Weights of a small image classifier: batches of 256.
Rows from block 5 of a small image classifier, named by matrix and row number. Rows with one number belong to one channel. Each number is 500 + 40 x the weight over its row's rms, rounded and kept within 0 to 999. All counts start at 0. Numbers have three digits each.
After each channel's rows are labels from the 100 images, of 14848, where the channel reaches its highest value: "top examples" is what is common among them. Only what is clearly more common there than usual is listed. The data: numbers of one to four digits printed on busy colour backdrops.
# conv1: bottleneck pointwise conv (model.blocks.5.conv1.weight, 96x184x1x1), inputs 0-183
# conv2: growth 3x3 conv (model.blocks.5.conv2.weight, 24x96x3x3, transposed), outputs 0-23, a 3x3 kernel for each

conv1.69:543514501539528577507460511543525513519483517501488478430479557462454512505504501498515475494466439460461527524519527506499485516468477539526555483475485497433504513552498501487473483506517494472545437524545494466527515545466434468463487489516501475567529505518541488475479513511425534572507451466443482519509539537564566521475508456497470504579455490488564571533509566529502490506537478460418521469469476450464519404471589507512439547499486522547503509513428449569486484570403442490460506433423480472523501510541441432507471675461551453531515431538453
conv2.69:482488416528458402560444430465493508483518536488495563520506543525517522532485479524582532520518494502526490444454573457419610521503491559517508498483485473465518488493522518473496495462442517483507524539499484476456460477492494457504512468496506493524471532582471504617464442491485477489463491495444522520454508522445475498517594499459537499469387452507540427547466471520433530462450559479488508445446511537464457516499483490524518511487442461479454436474486518500535534516478530587459428550511513550610561491622476502511466494492469508524456494533469552550489464501545499547509521532478452455534479463485452466474482507482552416444549453424550561
top examples: blue ink; red ink

conv1.59:497532479487454500423486476506467484484486512467433496436460499532485449491505486540506491506491493460498470499537510514499507501510524485485481481513482503481458475426504485516487506464471522562543421570538465459582467519543566484445563627442584454485513492460526520573459585457459465499524503471448461559470568471507470534586491498481442489475508431500466498481504520447467452483438513494515526487451557538470443526489480505522524511440493482486475477506451513532474565506485475453611463399442590468494555456447592513490467494509481419481480519506391
conv2.59:424425545434541564510552503453472512470471511502485491489451479493431452487455476585559450561579449555537397519489467471480487464462500470519522508482513426451528472501477474510487503482499450505498487519466465478476506460485528490549489480553533498462511493451520499444591529521446460517415448493490476488476491472521507490533467437554457468544457488472446461461463511442466511482453468499452488471503505501486466524458507500436495476573609571603608542572570501469477515497481465504504560563525557552519434474408451463468505525505540524501422493482483575537497579604483479513493482472471475479448467458482496482473461463498475516492475512444472530
top examples: white ink

conv1.31:473506507479394462501471474538473451497534528521492553458441523494561502417543562470422506506524573424499501490447497470490561539572507432467513511525501515515498495450491413476492491497519483443492467451528503541509483588538623485513546487569496507437498501461508511462494529496510467582478411502506470529414526498505478542534535511495539462489639455503523464549487531527472529513500489599526464484447467529532542535500516484504560555523444577462409522475565493474475479483480505476465485488480460555524509491535452530446481476507471528450513424460497
conv2.31:489485464481493489426461523468499497464479475488516495480466460475459455468479468421506503429491516458467508487493488489528539509550558459485539492563559594504525524512563521485523447444500502496478503487561476515509498438431500463452469446470462497477473574476484613482489481479486510517562522509418425439464459475460447490463481504449496514464514512547543453551445504467487526470605641499576589457534538525532453509528425489535425429476475444444479426492482433531560474498544508486538475481459521469494449521542487500455523455472452407497516498474512494496541512515584633516524533464468452504460506470461511491508564541495480511513470496526493491
top examples: green ink

conv1.74:466474505555499502555510506481489483486533482493497492501439563464503449459465509505523528514433467474486469512497501502508486473566515504458515519514485539488509485502551524517495470508499492434478623548495485458471536452522531430499601537540530475498512486492486553441459495447520500501575531512528413470435478512537490490457434495536443473516485554473485564510534445480525546490472531527495468578429476581511493540472512469513526512530475496493421508546416546485425457459494565612473593447485516544499479521430416508522436462571506386554453546474451
conv2.74:536478440534488517459511542541510480499524471497501476453496507466488503506503529489517559482498529518498524497486510512467471542503520466435489449532499469529437492472461431469489503478492408431387398508492491536432487499470482480462544549539605491426577521475540481436518553478528492471511420476562491453508475453499505449594501468539573542550569577478505476496474466546511497513527510508521487529499494425504612427523577415464535564493552576535571539556540544442544526397527445403510504540446550525456500477493502497531526506518558543513500494555478490548514465474486514569486494506458489497452439472471474512484487527522449529505539526494540480
top examples: green ink; white ink

conv1.1:474463489504540458465500535461495465468515519482461467455506534511434471505541431547498519534467495515505473525552508545515440459537484562477419494451461483530483462456517574564524479493494486510552484505496543499543506484486419458471520523506548511488455505547502604521535542499561483519497541454475486470394488514517522485490566451449476437573483494490453442486418536472565476475500576518573508578471589493430554523456463537463535492518523595500517542398448472497509458517494472504517431542515525579510474448448477482588410495515463490466509471520452
conv2.1:474476505539502522485470509555549497537529487525557509474518495448441426468486478431482522496513522498480517528535520601493483476446480491447442442504567527627542543395445499409483515499468453459428506524473468460435467499470462498487425465485588529425538495463552528487438482500513550524515473469608606559552545507517538509533559506522485499533512536516497529471466519499503483447479485459440454461459432440492557442485546423472451501484484468474550511565528532434476536440493506427502460495506498558450534555442427450487471549556487583499524477541466477502492524540460481500539519517506506530498507510524496512537542514519445445521466477487500453
top examples: blue ink

conv1.85:467499494431532539484485477519545484452512531542483547524485498430543513469481467513494463508567560404487569477466501447526515477444480482518596510560491491559496459481510508464468519447519475481524462493515488487482543508498448564539464517447479537547490503479474463481520549513521560459464412524514518571454478483517450439474499585432549566537482572523475527601506420461479521457496421498637538429504517511476445501478486538454523513486502486502506561510474516545508500516565476486452484472445496540469473568554455467512405472510422441532492493501437
conv2.85:539535523517474499494503549447464461450482443471489477509482466522513539489514474432548517461549518511532474466455478501435484501522561469555593552592508536470447552515574523502497507480458445481436471555584539601507456452455465453503456464523552471485540482486530462497463487440563469533577590582449447498434487541483506555488503462499502448474507489532438462499450488448475424577580477576532507465487467542529521514505483482484463528490538481508526503531508502490494483494487475506479564543435557510484494545484589542544525510534471495496433423490432476495482519507582613489495477462473475523587558501547520470554533512546538523510570511493521473
top examples: brown ink

conv1.20:505545481558455531488459500525446466526542551500491490411384517436489500482503529484586496500494550430546493626533506421592418521520484519479553497514522552499525394483509411530512494492465513513513520544491553504479520510472463476487474551502515533529462505460458523474508522505479491398508457508501500521441481471451548516473478643507470463486552500487524482505512530453512428464419539436521546516495520458495505456397517490519501457462550484503482489603441540532453453458501504509451475528477477497530477493499453489465462513478467481549494505486541
conv2.20:539544481573497441555448424472478498440500518435474511585515470566488528514498490472566555452556530502557472504524559470494503485496493461444476448474455467490423563515456521539471522501502427542498490535509501541548502479544486515560519541565469478487476441553473431588505487484469453507446553567506483562486508570505511589482514522487507559483486517459507520469539484504518512450488459439466465429410494530409543559453558573482530500516516457463523447450464467503451464541465494610481508495455500480481536489537465443436478459451510468485501531510526569510536567532514518504510488481462479479445487504443487531484509562505515600495557611516526529
top examples: blue ink

conv1.92:463568518502536484524513504467519468516501472496492490517468488503506542502494472501461529483458465440475472472522547520537524517435486506458511525632495512541502447496584491499512469502523493556461510458510530636498499505540571459562421502515479552461527466543455530499482452504498495552475522498475484503557446464502559515529505535497543606505407440561477478606529555533479529510523497547503481556462515509475522555480459510484495517519527515466600482516652541524501550597475471430533534518507448491522492507493504478456485500553510461518610480466475
conv2.92:562469427501464468466478490644641584607630590579591552515479521501472512473488504523560479548505452541462410508499490521498501534475474460468471471517493538518514462541486516520499509496484530533478519528508538506503462466525450471511432490524426430505427526490454548487467486530455538563534576518468532536508496548485496503568584555574545507529523478441454496463475513477499512497438474493457499487483495458501518453482486450452512505531551485516512505498522485476526499481491544514434450450449467462456478530514410469469437462462415431447508514481497516496502556548519520454514505467512495487488510513474518506496552529496555514480550479506531497
top examples: red ink

conv1.52:498444508461489481484517469533468464539515469493492445499380474472481470478504426489477469519516596479467555528473500515532551577548468401487498538508504498521519519480549490494541438501519519471475558412438515480550562530480543523511525565487510498489471499519440487565484491483471427516513485429542543550478510516507485560591539558523459497485595498466419413538504456521480482504538440590616529430473485534442493514450454546473492567501481577489526553522515536515532464458491553484534469565506546493490491450515534473496497490465520524513453493428472
conv2.52:469484449499508445483475494461480488442453471477483487502482490495487517465493481552537478534554482535511435477450436461487507497530541442493559527554570576507552596458475594450487519410460476539519494553530529553499467463538467475593434460589489509478468561498476599517468521497460476505481520553455439438499478458499478492476511566485521492469544489531512473508477505486487531542599583529542552434459504542521501528495469489517458475555563484525549487511499425496504432485500465547522546475473546474470511538541469502483474510499471482516436472465523546487527540518597652557504460439417412478514474458522512503514529519509482560470479529469492533
top examples: green ink

conv1.42:535503480542388507487489486507467535463483463524497425554545479484443481540511501494556541496484465494475489502537468451505494486406550492488448492443439466490490579571568520514495487465501500506518505460532533471451534514484532495585555561501502482451550483477455465524517480474476530521521527497474473493515495435504521526486497478481470482463467503548524562530511539486516619486551519506524548480526500468507679451469498489488466375536527526530504534531524517526540512433522445496485546502426492621540514585514486525472460480479444484496432422469482
conv2.42:511503500500503479496493475527490453564513480559541446501540561510562557489525530447523540477479501513439482480469483517495492508501491480474464496513487529558502507492434526447494511461519456518474479561554493543479460484460457465432449466472479517453495488448481498452452516534493542575527464474643590568592575493552562511461484507541536482472494461507508453534497478526494486515493436526474434539481454467522583426518533420528497546517538578503520553558524496540606483439568504406515471468522478485475504489413424400442402413470400480498544488487468453526508480491520497479481457521489472527524525478528468482500505496492526442474495446491537477
top examples: blue ink; teal ink

conv1.88:544494502466453497493574525474485472486484492476537474585535489511477523477482421467460482515521469546514502576500537535477483497534490526466509468457496504482481476527518542415484472516471478514450457517495465479527529391459485501502501451568470502474588483553505493511595508546548484494494510456559534432569497469447478495480565514531390504575573501409506534539480435540517481491482556461516461482501470438533515546510456518497459467515488504423567454606509408483458453499472517458486452453448468644471491499572510512460504519507492564482497516500499
conv2.88:517481438474492519465514526462452472471478463477458455516533529478503500437506553591525459587526469583478522506493491513442424498556514462439456465526451543540499445528439505512482482486477442435399485479442451467394513542498474558490473516535450494481472538556437585593459498514461529544491538551529466466532464514494478503461489594460519592428449560510548496542498475526475458491500559505581605508503539458492558469525506419539500535520499528521489471499485500503527510441538486453525502470445519453454542447519476525495483459475445466483531456470537481440565553436475472466435495457433471490507440465488483493535535518446471478452492479514471492
top examples: blue ink

conv1.64:577482510482496588512456496493548435482526379496542493489501477487437488526535473527507426507505563545519527476471471435540533539450509458523478514463475519528497484482478476557524441536501504472573525489486590489422465496489558464555454537533446531462493471531551449456426566509532477471559501545512524502481486544554524519461460577420547467455523475508473468440412621502490465464480498529464578516513529509473540527528527449500486546470475493515431463512451499497455500504507488480485528485598445480469562483480523472494592531486468561472515564472454
conv2.64:465485487463476479470472517448467470462446451428455455484451466468425435478448433496484490431439497445511530493457470529492544561499487482486484477463562462521588519424467504451502484485480461519474510516521495470507496492581484460538465479498479496517491503501458484498427481489464495471535500479454459501461502517500497534514531495518591473490552471484508485476472500551494531544548573538558527491517480484450465507481488528519520542506472467452465459483516470588511438626559437583568457444467414525530445562527530453423489458431502484491510540481549578527545501528523511471513488477480437504477488563504557572580635594530465463543469504532477498
top examples: green ink

conv1.89:469556504447561475504501531494507483531480539480599476440523514486545505537499495482491505477464468494503478561510520566475475487382522525468471492465515513500511533480493530475487543514485510539476466543477444583481512538469498424437461478416421542617514491511545494523485500525419467421522555481551486503502446502455420420509464514469433570556401474513516477458463449420524412514491513540481490560489542431498512493470501485484465474527503450451469493458474493464499475404510485416504487508565510427480571514519520537518516495462439466490517551469539
conv2.89:501530519501499431470470406463469466476462460460456460463492506462452478489490553475486537479504517514510483467493451500507461480469429538533528499498525503552565488500476451499486440502456423399505425461486440472463438476453429468436438421373516482563524467614553469625497439456459458490425442487435466464455499499468513480505521505529480521552480522451496540437540548518612483567525530547516546558555563478456527504450533528453499496511483474443473469497471519510464538539480553600493488445475507496475524513498445429481442465506498509512481444506519480495492478518491449464530532504519506500472504490487495482527490483483451506453467549455480561
top examples: green ink; yellow ink

conv1.17:489534492519577456562511493488487480489522514441478518535478495540597553490550489513517480502479537528459438442463507496509504515600489507490494500537515523535496477553479521512524481470518499515547539456486515430550517464420460549460526556502443484480473491452521443459438566487501508579508485522427411476497561525492567478476508511518574577523575498432505556538457509564475601457520468559444526417438485560482561523527492506453505517518481522481483582551505562468498515435527531484485517494503515520484441430532536517454535559604536532540491449443521
conv2.17:490470458479456443463478488538532532547498511521533507483502568456501546461483529434436533430459549463470501510495499499468526508493514500480619506489598462523502483435514431466514461459470433559475478594513471542463485528580476512538475516519493468520486506497466551483493495481507497470545468456441434455452429447491472489539528501513551455474519395528478431550450490532459502476531515510516458503501478535532479492546476474538512506425446466453480454484534433438551505437503561448513461497448507570510517549584513545470568461456539421533479458459459455453436418482560570586520535507456441460492459441502467468500514503510455478516444450508499449
top examples: red ink

conv1.91:542489487489558480491488487547475453518473462546476537538525485452554513495484473499487477527457442477472486500465470481503522537440459463474492562432477456543521511530470487507500492525544530483486515537550519473576509427473487583471418538474550497493447474548477473539551537405471501417426442511470536596396539531465441505528480484521479469507475565536542531529507448498459518495488479552500467437577492440492483504457519476586525444477472558476509452543559504520490505596466544618501493496391532452479453523509515457477519496527517473487561482417501
conv2.91:477443467449501583477613571482499523466509492436495508516498472470504502529529534510568493529549516492554490487448472442471482510524477478617600594544509538412508505472466473466455434398447483503463509534491526530465454441484457495548439453545539474466491512485552531511547562526522455520469484532541472472503474475528471481444461434520497458526571483541510532547508560502494519583536527501521520424498510495561499509581446522518432457466556515581554575541490467525548463495543406530525585543468535535479467522412519499515499466504474490494387477509483539473551569524477483472450471475460491489523489494510505489475519500491461525499499509487518463
top examples: red ink